config = dict(
    encoder_arch='transformer',
    model='encoder-decoder audio transcriber',
    dataset='strings of digits, spoken by a formant synthesiser in many voices',
    train_examples=39062,
    gain_aug_db=10,
    noise_aug=0.002,
    time_shift_ms=100,
    n_mels=80,
    hop_length=160,
    input='mfcc',
    spec_augment=True,
    win_length=512,
    tokenizer='word',
    vocab_size=14,
    encoder_norm='layernorm',
    encoder_norm_position='pre',
    encoder_activation='gelu',
    encoder_mlp_ratio=4,
    encoder_head_dim=64,
    encoder_fused_qkv=True,
    encoder_bias='none',
    encoder_qk_norm=False,
    encoder_parallel_block=False,
    encoder_inner_norm=False,
    encoder_subsampling=4,
    encoder_layers=8,
    encoder_width=192,
    encoder_positions='learned',
    fusion='prefix',
    decoder_width=128,
    decoder_layers=12,
    decoder_norm='layernorm',
    decoder_norm_position='res_post',
    decoder_activation='swiglu',
    decoder_mlp_ratio=3,
    decoder_head_dim=16,
    decoder_fused_qkv=True,
    decoder_bias='all',
    decoder_qk_norm=False,
    decoder_parallel_block=False,
    decoder_inner_norm=False,
    decoder_positions='learned',
    decoder_prefix_bidirectional=False,
    decoder_connector='mlp',
    decoder_tie_embeddings=True,
    init='trunc_normal_002',
    residual_init='zero_last',
    optimizer='normuon',
    muon_scale='spectral',
    learning_rate=0.015,
    momentum=0.95,
    nesterov=True,
    orthogonalizer='newton_schulz_5',
    adamw_lr_other_params=0.0022,
    max_grad_norm=0.5,
    max_steps=6300,
    batch_size=256,
    epochs=41.3,
    lr_schedule='cosine',
    final_lr_fraction=0.1,
    warmup_steps=180,
    weight_decay=0.09,
    adamw_weight_decay_other_params=0,
)
Rows from block 3 of the audio encoder of a small encoder-decoder audio transcriber, named by matrix and row number. Rows with one number belong to one neuron. Each number is 500 + 50 x the weight over its row's rms, rounded and kept within 0 to 999. All counts start at 0. Numbers have three digits each. After the name is the row's rms in percent of the matrix's.
After each neuron's rows are labels from the 100 clips, of 14848, where the neuron reaches its highest value: "loudest" is the band of the loudest frequency at the time of the peak. Only what is clearly more common there than usual is listed. The data: strings of digits, spoken by a formant synthesiser in many voices. In brackets: how many of the 100, against the usual share in percent.
# fc1: MLP up (encoder.blocks.3.mlp.fc1.weight, 768x192), inputs 128-191
# fc2: MLP down (encoder.blocks.3.mlp.fc2.weight, 192x768, transposed), outputs 128-191

fc1.437 099:479539468563479486508469477603581449465567473541516496500505412468500457534569583557504487573533516463543543470462442460487547478543527458583490558533482405472542522543501426481579442480526545
fc2.437 085:535506527559549412537443534448484418461465548494529517594477516511446514479410430445540504476428509448453559451502533467510427433466506448486514571426460591509508474553504561510519536447490486
loudest: 250 to 500 Hz (55 vs 19.1)

fc1.50 100:511524477564465478465470527593523516439457524510520514518566453417500545515553492538455530456617517567471417505462543535589496487513565438535504453510559597563470584499538523441494568502469538
fc2.50 091:491399419550572439555443438424515481500660474476488432555570496488517422457465459550554475577510551497512456524522475456416570477443518480570531462412494460553474463473538570484483471445535464
loudest: 2000 to 4000 Hz (63 vs 2.1)

fc1.449 098:571401458503467509410575497514476494616518531532540527442468374530448609424451527493509594513497486412549456534553521496480487471504428510471449519442541484528449482536432491495524467507451490
fc2.449 117:460427536498544432459525473488529573428486494563500492555525535473504497558443519497565413538508456549406517456423532454433527491461502556501474425527531496496582488499487481459454674605606440
loudest: 500 to 1000 Hz (70 vs 13.9)

fc1.219 090:456554490392526645463514501512469492503489559536406553498517416408516464463563531478486627551451584435528558527548504576450540515496468408449458538533456531516502469541523392575478508525519494
fc2.219 158:420541507531509442508529489518547551522629563545536599587444421479502438458405468452439460496521559489547472473474471492416418449487567558520567503516454482539499508575523530524494516609522494
loudest: 250 to 500 Hz (43 vs 19.1)

fc1.566 106:443580503585495437526453557485565514488580489524453554585532546487423521513540529484472493477493512544472586497519592436528530500549437592575466543452543571468481498536506476400531452510517463
fc2.566 099:486389458529574528467485529573417533584479517487438453428538488513604449436478423504500469494522515423521488536504507557547438538435470461496537534460463484579551510486472474572553581597520559
loudest: 4000 to 8000 Hz (71 vs 15.3)

fc1.283 101:492585485482506465581480545533478512555473472437538537515610520409444491515563505512562451479452472560495428516390596542572482466512538433565531477462564510583449435563590470432443502467535528
fc2.283 100:596415561533458471565536546536488571468422550500444463483402534534508520477451602544475484461528633461427545513538493478512532503486478491509464477598508478509513517489433536524532515549461471
loudest: 2000 to 4000 Hz (73 vs 2.1)

fc1.250 092:379531479511491420479423481495512494507578524550573470473505467536509499372499552486501545426555550561538567526527405441474457506554501470499529511467505506439462427554494495436500526540501452
fc2.250 082:523567567543461537517557504503515614526440476466412455599483495493556481543450537513511448557458461501421508530483592585516479492415538544449471455494475479586535538430515513523544555470548470
loudest: 500 to 1000 Hz (74 vs 13.9)

fc1.306 099:443496527545532491453545507532525484500480542509430509499414477545477464548467490497478539466427499472577468520502494418453589490569437530439492508502506420547608641512512483486513495549550466
fc2.306 070:511493571435453516498447503511561436447469464489540533450590464521485525493486516495436453545517487490468495485514438436543476384494479506549471447567564599375427553570484508439503592518509463
loudest: 4000 to 8000 Hz (44 vs 15.3)

fc1.645 097:558549422591458442555410498515453520467465530580485509569460401536500470506524430589471506504517448475521473486524584472485516525517577512514532586487422477470525552445479530559487457493552532
fc2.645 127:500457458478537527410474448448483438532416501535572508434450479404540405564450600500562434540462494478548398493468400451547482526545477564583487522513484520587466479502459580467523539513489456
loudest: 250 to 500 Hz (45 vs 19.1)

fc1.384 095:449542543598513513552535475504488538494510543524501507624469481424528547496382514490477532447519515550517470500494530505480503547525546435457480471537526384526428537546464515414555567470542528
fc2.384 082:487494470388570456508489567481544490473450510470479512449603538521523423432529557492523487488497522534506527528465544506415457497522500487561385611499523532451522532468410483540495493473510481
loudest: 4000 to 8000 Hz (36 vs 15.3)

fc1.378 095:458427371526597468478498560465544441452564574521510480485595510499440474461488479535673520490470603559561486457454463517508577554524464482466523452493465494570417499481520565460435518554450518
fc2.378 080:478467550518341527539480515473454570496412456394479516498458469523510511564498414419472486588564415458432523503563490480441483450551502567642489556418492451476547499543475463473539541403553471
loudest: 2000 to 4000 Hz (55 vs 2.1)

fc1.701 103:497539504502597509502525433549542499504553518506482498496464495527478542557522497562493470409508512518555426548541505544423608515476499524538439555511455524443551585476520439480505527448529438
fc2.701 079:484540413470523429576547481539467446458587522558466472555566534502458516448493468495529529557446506535466547512455527437528464428550442503450515516491418495443471450432572472518639510515449523
loudest: 4000 to 8000 Hz (84 vs 15.3)

fc1.364 095:472483459547542530525478556499561580479421487505461526456509513468539457421548393597471405546393455612534495468489529513476500484612528430590449449520543505452410537517514504478495519486483446
fc2.364 059:543459520512500534452456496490544467485513441485539459505445403473448578454505507564502566457603554467412504510551548552449577447579463455524565505422532532533514435488483528510573539491573453
loudest: 500 to 1000 Hz (87 vs 13.9)

fc1.337 102:502556551512495513511511514505431584454604461495472493491501465536533516557528349594453514606536514471504478485426506513536407433492505517472573468529486461539512424494548631475544475523499540
fc2.337 087:559445490478490551423454559475604473445435518494472575492528492458525491558472565422509529431505539412505550427569480514594619506519479556563541525490447576482457565446400369507524537452550414
loudest: 250 to 500 Hz (39 vs 19.1)

fc1.452 099:453423528528438548466473441496474472478430464396586479533590461453524512567553492454474492513418513493596495533498532579561520464512524404457580528412520533531478487482464504465451500583492498
fc2.452 088:480526539474626464543446582500525548522538487516597439552407423484497489456500452484571556587529507583476505480510531567532434595414512555451468392442538455537543448568454495517538496392514460
loudest: 2000 to 4000 Hz (50 vs 2.1)

fc1.619 098:536435523533558480487490477538499536555529473504403425470428439536514515470531484425438489468454543429412504446639527526465496517581384466570569461456601517433470425408523504600523554513484598
fc2.619 114:481567511494455550451562531450541451486517426514548487515572562529555490499508568539552536521465492529562525542432491521501444334368506525473453471523416543518508531561556463421492470524473462
loudest: 250 to 500 Hz (48 vs 19.1)

fc1.287 097:487516497507517572488549481467544489543490459433573484545547520477429544479493468519525513479455597488559460624434485512577568519568463348471541533473429491526425380453565551554491523459515546
fc2.287 137:524465439486454455488590491573481523429497493585471479425399521537578535513517467520500499513443515492501576468484537615374412496416540513522488431497464453437513523566509448540518600489511478
loudest: 2000 to 4000 Hz (43 vs 2.1)

fc1.370 098:523542503554479447474554496451506522528507495554579502478512540451446483484518443483546495497549467535506454548495447478506509484502552505485436502425527510430494562547515551368532580517483513
fc2.370 118:522555486511508430580483541520530465408494540476375442498461448420572495560493503522492500583528556453540567487471510524499443553474430548426425503466615531538501489467496452497484530462473476
loudest: 4000 to 8000 Hz (34 vs 15.3)

fc1.312 098:603539491486540468579507474587541472520494476528551522595567509535534503451549364491452490485516531569446570448524501514547520514477523550499440545557486594514413439548334476459488442480465426
fc2.312 105:498419630509450493353463525448415550546495477533455548403491495454455477551527560468508510514568489500537558495398415440519538537499519527511552400421422407505525501531520517517544500518520557
loudest: 4000 to 8000 Hz (65 vs 15.3)

fc1.4 101:434465497550446464508492512466446535459505510466539564541526505464530530408496596562602467431491455475432454586502601454563541504491504490570518511479494416495522503519478538463543485598503487
fc2.4 081:560435497535508518546509606637479415504537490570505331445468535453527586489464427410562548552463439494522558497487424487431458496500540543393476465539609493550486465444498477529567650451474426
loudest: 2000 to 4000 Hz (77 vs 2.1)

fc1.360 098:490506522522577474436485418406422487476560502413498620453631503548509457471545557474483567463466485526421549557540542499472514538530462497418488453520454521472513491429506433474516500521488626
fc2.360 073:451530521484411530552424561522558468448449440488516499485452402418542471510480451405545489558520577481594483445494467536516510475443447479578651536556541501535582501478551545495502485465496501
loudest: 250 to 500 Hz (45 vs 19.1); 500 to 1000 Hz (42 vs 13.9)

fc1.442 094:485538595451521522434383532506561568519450533422533477542470499583537368455556472542478553531453533466439583565462503487517537392474475462450523484503507454413550530527543451471554523489529518
fc2.442 084:497461452496457519470608494500561494459496443518533481587465464550527574511451550443426470444512446501510426441487508539506536499468500479594517544402505521539422474490590492546484535661484487
loudest: 4000 to 8000 Hz (49 vs 15.3)

fc1.42 100:467390521495469476508581430490494588543448390506565496487549522566511561348433442484547584555567578523566602513407453428484521409529398431476558511492418595504505509426495453511494473497471559
fc2.42 098:565505480455509479515481528546452542473580573597519430554510442509602399534548543463375424456429380461436433589540553565534452556473504535564504498548533478560562493566538469416494513569522534
loudest: 250 to 500 Hz (45 vs 19.1)

fc1.705 101:532492444548516513438520476482522600444537578500554453509494512488469571478506532475549527527589476531510485487500495573399506514535542505510601425440526570390484525515430516557499491482514459
fc2.705 059:464452517488534483484420468496538418512528449509452527539553568412488466435503480456482414510398553485563478497518470518383481466495544514536465474540565466470543451459556540527424536454524466
loudest: 2000 to 4000 Hz (93 vs 2.1)

fc1.690 098:516521471567616509491479505444546546456537554588540418533543451463532501528480551539493504538555472485605525424567563491529455538487530488422486551477464509558520536474514567473459492427561532
fc2.690 079:437444586385484457498527558511457458478476431400427534426496548525508583500496454476451504470438639506415485551446522549448564475429471493608526460491510528463439458464460504470485515485507438
loudest: 4000 to 8000 Hz (58 vs 15.3)

fc1.24 094:446420516504562480464415513402419478459493531486523415527505597499562498453515501545464446411505645364582536486410448500526528504528495490549528480565507466521496607483584528495559538588547522
fc2.24 087:456545453477510524528522514586510553590572547517506507528571494487534480545542568496494558474500464514377533574476565505529471441436434516474536494457557489562572526556496410477437434405520457
loudest: 500 to 1000 Hz (88 vs 13.9)

fc1.588 111:490487458491498476537510434462518568500493464462534498469484511508454453489545474561584489412516479519560481547428453537522510431588622468417443479548596480448493444439472549479478558488403547
fc2.588 105:599540536476498459539588519608469415533452565467435508499566543447470506417528530477429533487437515508450442501462492469466388581474501508586473595464528530476467486612473532431514513505481461
loudest: 4000 to 8000 Hz (82 vs 15.3)

fc1.524 095:487451615511588528450411542518558470490387470451573438481464459549588530559503574471424496525530470425550487427547548445537481477527491473523504468452516551436545542459425515465543594483522528
fc2.524 074:555488430530478459489540484432522495521593528521464567456484522488513465395491540503538441575502520510493539489421428576519470538507482455386459458504554528525451520505545500489443497510511497
loudest: 4000 to 8000 Hz (85 vs 15.3)

fc1.63 089:580481498417530556549541547518493501407643554497511453474469501501465443470544517530445449522468412551437419476499507555438568503480517422512490502433483552479526425578562531525619465571425506
fc2.63 082:406436487621349460435567470450471453509422438518498457503554462467551495507556473424583465521471521537610502483550580544469497444465529513526523450519479440511442510535423486442422470532459490
loudest: 2000 to 4000 Hz (64 vs 2.1)

fc1.403 100:567485488541526443641488519537592542590426446472379508552545436484514517513547462511502538480563534503513578521463508530610452538448488534441465533427484523399470492471539484465495479466553446
fc2.403 108:609415465474519495478496424556478415443594522522583517523460555457552475489496557493514565532512580499531494518499531476410572532487469432523510514513575453478415458568569458528403500462494457
loudest: 250 to 500 Hz (69 vs 19.1)

fc1.47 093:508484496505459476532541465472591553485481514511545446453462554451525513471497500623526473600443540489533432492551545530420517555547510529479477454428473592429510488462502470445477487550570483
fc2.47 108:497439482413423563582497629504415501439527525538560519550516510499485546552446464476579463518508514436500507442563455474532569448412553551514524499412569527411458483436420526569482533485430517
loudest: 2000 to 4000 Hz (86 vs 2.1)

fc1.355 097:558532495504430502447522475493534544487436426566509546455486470381447653591480487518498530557507459544573537478453500532513538494562488468505505450496424546482492574532445484505524574551456534
fc2.355 076:473349431417568436536502566557471437536517476488527523513522478496416501494421406570569500453469487459564580518513436525479468533440597540501508577449535551478492452538481499471421493406506472
loudest: 250 to 500 Hz (77 vs 19.1)